{
  "image_size": 32,
  "encoder_norm_position": "pre",
  "encoder_activation": "reglu",
  "encoder_qk_norm": false,
  "encoder_drop_path": 0.1,
  "encoder_experts_per_token": 1,
  "encoder_patch_size": [2, 2],
  "decoder_widths": [48, 96, 192],
  "codebook_size": 1024,
  "optimizer": "soap",
  "lr": 0.0017,
  "eps": 1e-08,
  "epochs": 43.4
}
Rows from block 2 of the decoder of a small image VQ-VAE, named by matrix and row number. Rows with one number belong to one channel. Each number is 128 + 24 x the weight over its row's rms, rounded and kept within 0 to 255. All counts start at 0. Numbers have three digits each.
Before each channel's rows are labels from the 100 images, of 14848, where the channel reaches its highest value: "peak on" is the class under the peak. Only what is clearly more common there than usual is listed. The data: small charts drawn from random numbers. In brackets: how many of the 100, against the usual share in percent.
# convs0: first 3x3 conv (decoder.decb.0.0.convs.0.weight, 96x96x3x3, each kernel summed), inputs 0-95
# convs1: second 3x3 conv (decoder.decb.0.0.convs.1.weight, 96x96x3x3, transposed, each kernel summed), outputs 0-95

peak on: data marks (52 vs 20.3)
convs0.53:146139129118154103117136125115123140136123122163131151149148149127153124141129123139084127096125117134105119116159119122143129150136137166127122128131122121110122104136120134161100129126104130116145130130142102094123192098132151111167114115153130132120124113078123098000113094117130159141
convs1.53:080109109115131129129142131133093131135134109122135068114132119125113101135147121074158116152134141137120131146107133132101144137090122085126129121117129153135128154114110110092125110128148103141087133125152166105142061105114145125090152146112132134118141175153113204204131127153123110156

peak on: legend (95 vs 0.6)
convs0.12:080103090125107094106106118136097107124118127148124129120120102139139146092188138127151117123122125079109144090139086125134154102121131113150043109153118113135119126162078117152136113136137123161122158119140155106120150129114093096132135082083158119110115113149107125133136095091130124091
convs1.12:173147129158123173152114145135160102169177132117136097126103135113142124121139142144127150150153105130109133091146135114105145096153099115096197131123142099152144152123155116126189142109157126148139166097154131163125144120177098158154117139139119123135130129144151178107127135168174135125

peak on: data marks (89 vs 20.3)
convs0.47:106118175132141137062134147115144132153160112138150118127140152118148117099089165120136150123123081132102132123167081091116134153117153131126120092123111103099136158118107110106159143118138121096121120099115180111163125084117098142095117126137146114136143123122107121121118031110122118120
convs1.47:152192083153152096106131129149130150104138093125108119127149132115136145136119104156091122135090167136166145137114144125109090119129120122120114149150140118103164140166159181133119101104122142158116165139138066122118101131117149095140151091142118123117085124172147124115097171145098119160

peak on: legend (95 vs 0.6)
convs0.51:129063101116163149118115126060089099119109116141147122166132110115135119171091124108118136150143115124137153067112103101188137083129146139115128130131098123120077087139156106117112095147134102129134139099123128096135137122095105117128116116121145122090113121125112103116122124097075139108
convs1.51:155108140138133138164123138122173120198119127147141093130105113170094141118090107095119126145130096097138157100130140092131131103140110119104116113128152139106089092151127139152137118114123105170141164117130073132160127137148164140124118137113124109093142143116131110108139063102189114163

peak on: data marks (99 vs 20.3)
convs0.84:150166105147101136110126125130118167161105156116122172112149121121122127129112127135020092125130127166099114128132125141123153159175108132135135136167153131150120098120119135133124095124099124136128102107144111126136163124118170123137113116128139111124091140150129144176134198117083134102
convs1.84:119101122114123130116158091123128091127143114129127118134094115109132116119161134138199149154112096106157125104108116140132101066032132111123129137092120122121120193132152125128123151130149114118144111128140135154126098092119099118092127159112101153144142137150142081095150091131133126135

peak on: legend (99 vs 0.6)
convs0.1:130091109146105104099123125114087107131137123198075123126122100125140120133116128108076125113131123134103078167123162101156140082117141103130058090139110110059119107121132111129127093098163104127134139126117135114149130123085119114130116146126110103172149128146112123125119111115158109134
convs1.1:130097088133106192143119123151122146116168133112132119128131160134075137163130116154181128134115127132107098172154105104147120118132107139146128149155131138182141158197157138158164140125149141152115126085106114109143089160135140132165114132118153142144145105165149174116141136149121137109

peak on: data marks (86 vs 20.3)
convs0.19:126111128114100109119136125113116138142118065141152059125135102134137130139131136122123079088132137118122150132130119112116130106170103143132088098102088114173127090138131124134119126133093130117071122133107172183132106101114116081091133098092131105125145109129120131071128114103138165104
convs1.19:124169160171118154137097115140124084070127067086131082116134145129091147166115099149076074119114125131126116143114131098153127110095134114113142148136117099115133159135133152107136135124158147115107150141108109179108110086142108123119095145159118151129106121102117091100112130129144105138

peak on: data marks (92 vs 20.3)
convs0.82:058149120133102113114116123156051136156110136094123145122154121097130133098100138119135151108133123139164092081075092138108133122116102088136127145173138107140136121154141142114127100120151103151123106129125136118154140124105065098106119113104133145147061141139109127144123134119135100123
convs1.82:100104102165172099093161160127148153165134144090099153127167128160154165170143139131093128095126144135159083148120151095106134147115068133108127120108131126176134139119127111117168143140127162133142099139119118088109123143123156136127161126164179157153107108128097136148122147121110115134

peak on: data marks (88 vs 20.3)
convs0.76:150150083091094120120132125119135103160139093122097096120127104126101123134119134123102053075128111157111130123112133131061124103136101119129095076081104145152121109125146108116112121120092119135132100078130109130143114115129122106135145120100101102089158144095124095106131099140145130086
convs1.76:118130126160118105136099149140125111093131116109157128130111116133191140110134129096134066164137106134115154153103134156165158148162119141121088174144106084131167112157130135138176147148168136140152141152109161190120146152148111066124125119124132150112131130143161114096114128121118138145

peak on: data marks (80 vs 20.3)
convs0.94:148168137107053096134142108151155051105121144102118146117130115121124139116126158117144131108125139134138133130128155180123118115105067145119151177132151125126105167151123113104142152142119132139162109130122145150144175112125151155150129133095139113121130102067156116132121091164131099134
convs1.94:112115137129155117086125158122112144151115152112109079115159105145111144104138118128151095147160118108124119126120111091113154112090086119137140077083130142105122118090159132137133126094093134126087147112111096079113089115129108097105130149193108114148101113149088147160145128091136116157

peak on: legend (90 vs 0.6)
convs0.81:118090098154134153102130138111110101144137104172108099140149116127120137134084122107158130125150116124104142069082148123122126072110137113133094104108085109111113107163147165108152104122145126154112104094116110096219128118097123116140137153126134126134113123148134110095172108106133118123
convs1.81:142076158119148140130103097131142103165133123120130106131128131162112130078115122147161146147117179158156114120144100114125137093110117135138089103105158151055138145093094126141084122112117132096150127128149095135083114138124162160173097132136101137113167137136153146137151104152120099098

peak on: legend (91 vs 0.6)
convs0.55:105098153130096167116145161136123115127114093168122096125126110144115146141135134129079064080149157124123096141117110090136129103081079118164123103112128114155135097141121131148122117103110124148109126123113150128141092096114107108110121068124139103145179096106097097091140118093115129127
convs1.55:131154158133128124097131113091166131124100121155120117093102114137110081139133119178145087143135109135132157093122108145191134127168116173066136161126090092143135133113079129132119146158110142108136095132137149133136138128118129091101142147148127112113124179100117104108126092139133160085

peak on: legend (29 vs 0.6)
convs0.42:128156098139138135135135111128085117197131109093120108121135119149126108093154146116101152127119105147167171129100167184138137138128146137115080122162124146122133079095107163123110095113159097184104144104123112105159141117134136135110120166164123153136121157134104103112113122160127168134
convs1.42:133103130138118140138099132101143147080105160128119135115134143125094139141135142153122092124125106100094117076137050140145113103117123082146164139116080098134130145093126126132124186117094156093138134129100116143096092130112112124118144114090111111092100147113163132147134141126150076090

peak on: data marks (85 vs 20.3)
convs0.63:147173118097115131107048106109153145130144142141102127104111106150120131163123124108135117138118131169135099138127117138138122192134108140148116143103101136096111178142133181083139140086122124161124177131116141142128136142159117134119138135101140187158125113112111132141089111074109135118
convs1.63:110111145092139103099109169120101128135134128112132124123141124092132138120149112118124113120119118164138145125125196168115145107116168093150091131126134121146119109113100113096148100087120140078121108117143158126161131121125127145120239126129162132151131114119116132125129161122101184143

peak on: data marks (78 vs 20.3)
convs0.40:135121173113153164105132118102154109108123119135139104123109124126122124122099076128137091123130142113084176172088079136060167116116159161130160128133113098145116151102095138135111077115087117135122138133112144164093115108104126144127130093114137100133147103127167149114130116119090127157
convs1.40:111094067119121073153145131142113123139158127135139149146124130143134136106100148107075134121141119124178076091109144148123068147112093111121142091080149203117111095120133105134111120119140160137130094108106113085149140151133112121115129159152136143102135100115113128142131161122130123142

peak on: axes and grid (35 vs 1.4)
convs0.73:105106120129158155107106136148114121080118120194135124086127084128098125137096109114139123128126143087145091074141151078062149115124121113140141145135112144138101132112102162086147114098084122137129144113114106097098118118078118120127123130080125131138101135130097107121124134088105112140
convs1.73:130087131105137129154144104139127121148117149131113133120138143196174148116140126146141137119131149160149137094121110148093082101129146173130105121124164133120137101138139093065149139137096109127113083119128130172122122115154109136137139081146129099159144174129146147128130073186106142106

peak on: data marks (81 vs 20.3)
convs0.31:168152093118097130103132107126112181161139150130129147120144106116119127120120125125022083132106124149116110124122127139126150122133111134121131133131149125171114131127150143126126104132099120139158103090150109152151141148122164092138125102136133110135074141130128111183136193116078128114
convs1.31:094102148162127131163127170116125080126131135130104108131131195161133148126103139125136153092146105137119135123143142109120137141173158114160137133177123100111130152125125117107152141128155128135097163120144111105096127080116127157131129160118135129134190130107138097035119128146153128143

peak on: data marks (99 vs 20.3)
convs0.67:105098125143118128120144142087121114100135132144146096107127117108138141097110143101182095090136107157090147110144106105150083119123137158108105134111131103070096194121138136117137129127121131124127132124066181117117080069115117132133130140140110131133143113127081170101123116163125122132
convs1.67:114151113114127117110134122122088157119141133104136083136134067123132137139192122149110145146121133151136131148095106156137150112097087102120140122093131133161142144117162106139090111118109137123091116132090117104139113109123119101088125140145102115126114158128143085117129023095137122132

peak on: data marks (93 vs 20.3)
convs0.60:126164075121133111112100101095092158110117137084109138106141126080101125146097089114126109124083107126105121111124084110130101169120164104129133130123107118102047114161152107083121111138123103135104141126127133090134114139123116154136120115100153085122116128086104125130109128107120096094
convs1.60:134101073145117106134147176072112143143124112145131158152105149126127137109138139166066116148138099125130147182100181144101125146107162107146150151127160119154142150144113147106128119116127157155135142112137134129142126099123115126114148178095134143165113073171146105110106127113157128163

peak on: data marks (72 vs 20.3)
convs0.11:182094130142128134102150130086149137136163142127145158116149179111151113139101136125141138133122127112150136133128126162079105130145151149134141134189120143144096146115194106077152138122130131161136127148162133141090161134117159151117126168083149103139085152174120110146140148105114127106
convs1.11:099123132110134105128139159114149120134053129165074118124120120134086141133155147107106093129115158117110137140112081123144122094107138088125130106098153159168133093124098121135109099075073120139108125156108113159147116113135119088134155131150150108095124086115088146138140140119086126131

peak on: legend (87 vs 0.6)
convs0.50:138130111140142181142117118070133142111156136138092135133112193115124115142079101104157136159120096137153148093117104133121125161120140144116147167147169120100067140154109107101133125146119118124138099120104134086105138096126119140096116120127164131127071174120100131150137146110137107090
convs1.50:125163063112118105146139176137115097114118098097135124127104078136132137110120085138093104132146141143078114140097137112155154104121102097158121106120072150166121112132112134135116124146133135125110153132116137161156116124101146090115128129087109153129081098164121108136105087129130143183

peak on: legend (87 vs 0.6)
convs0.95:087159136119148083122106111135102136123155132117132134124118114145103103167152110139086170130129099153133110137100153133152165124132131115118084120113124135099129162102140133162157116146160132135133141180124148176134120113053142144108128100145136127118151073163113144131106127143057102116
convs1.95:156086112126101072133167175131132135148132071106092121118114122152134116102068118152145118130137115145111143135135113106113100143115082127121127145134088136118104102112119114078113129135134160127122153125146133087146123135155133116126158155110097096089075110141136103110132100113153158186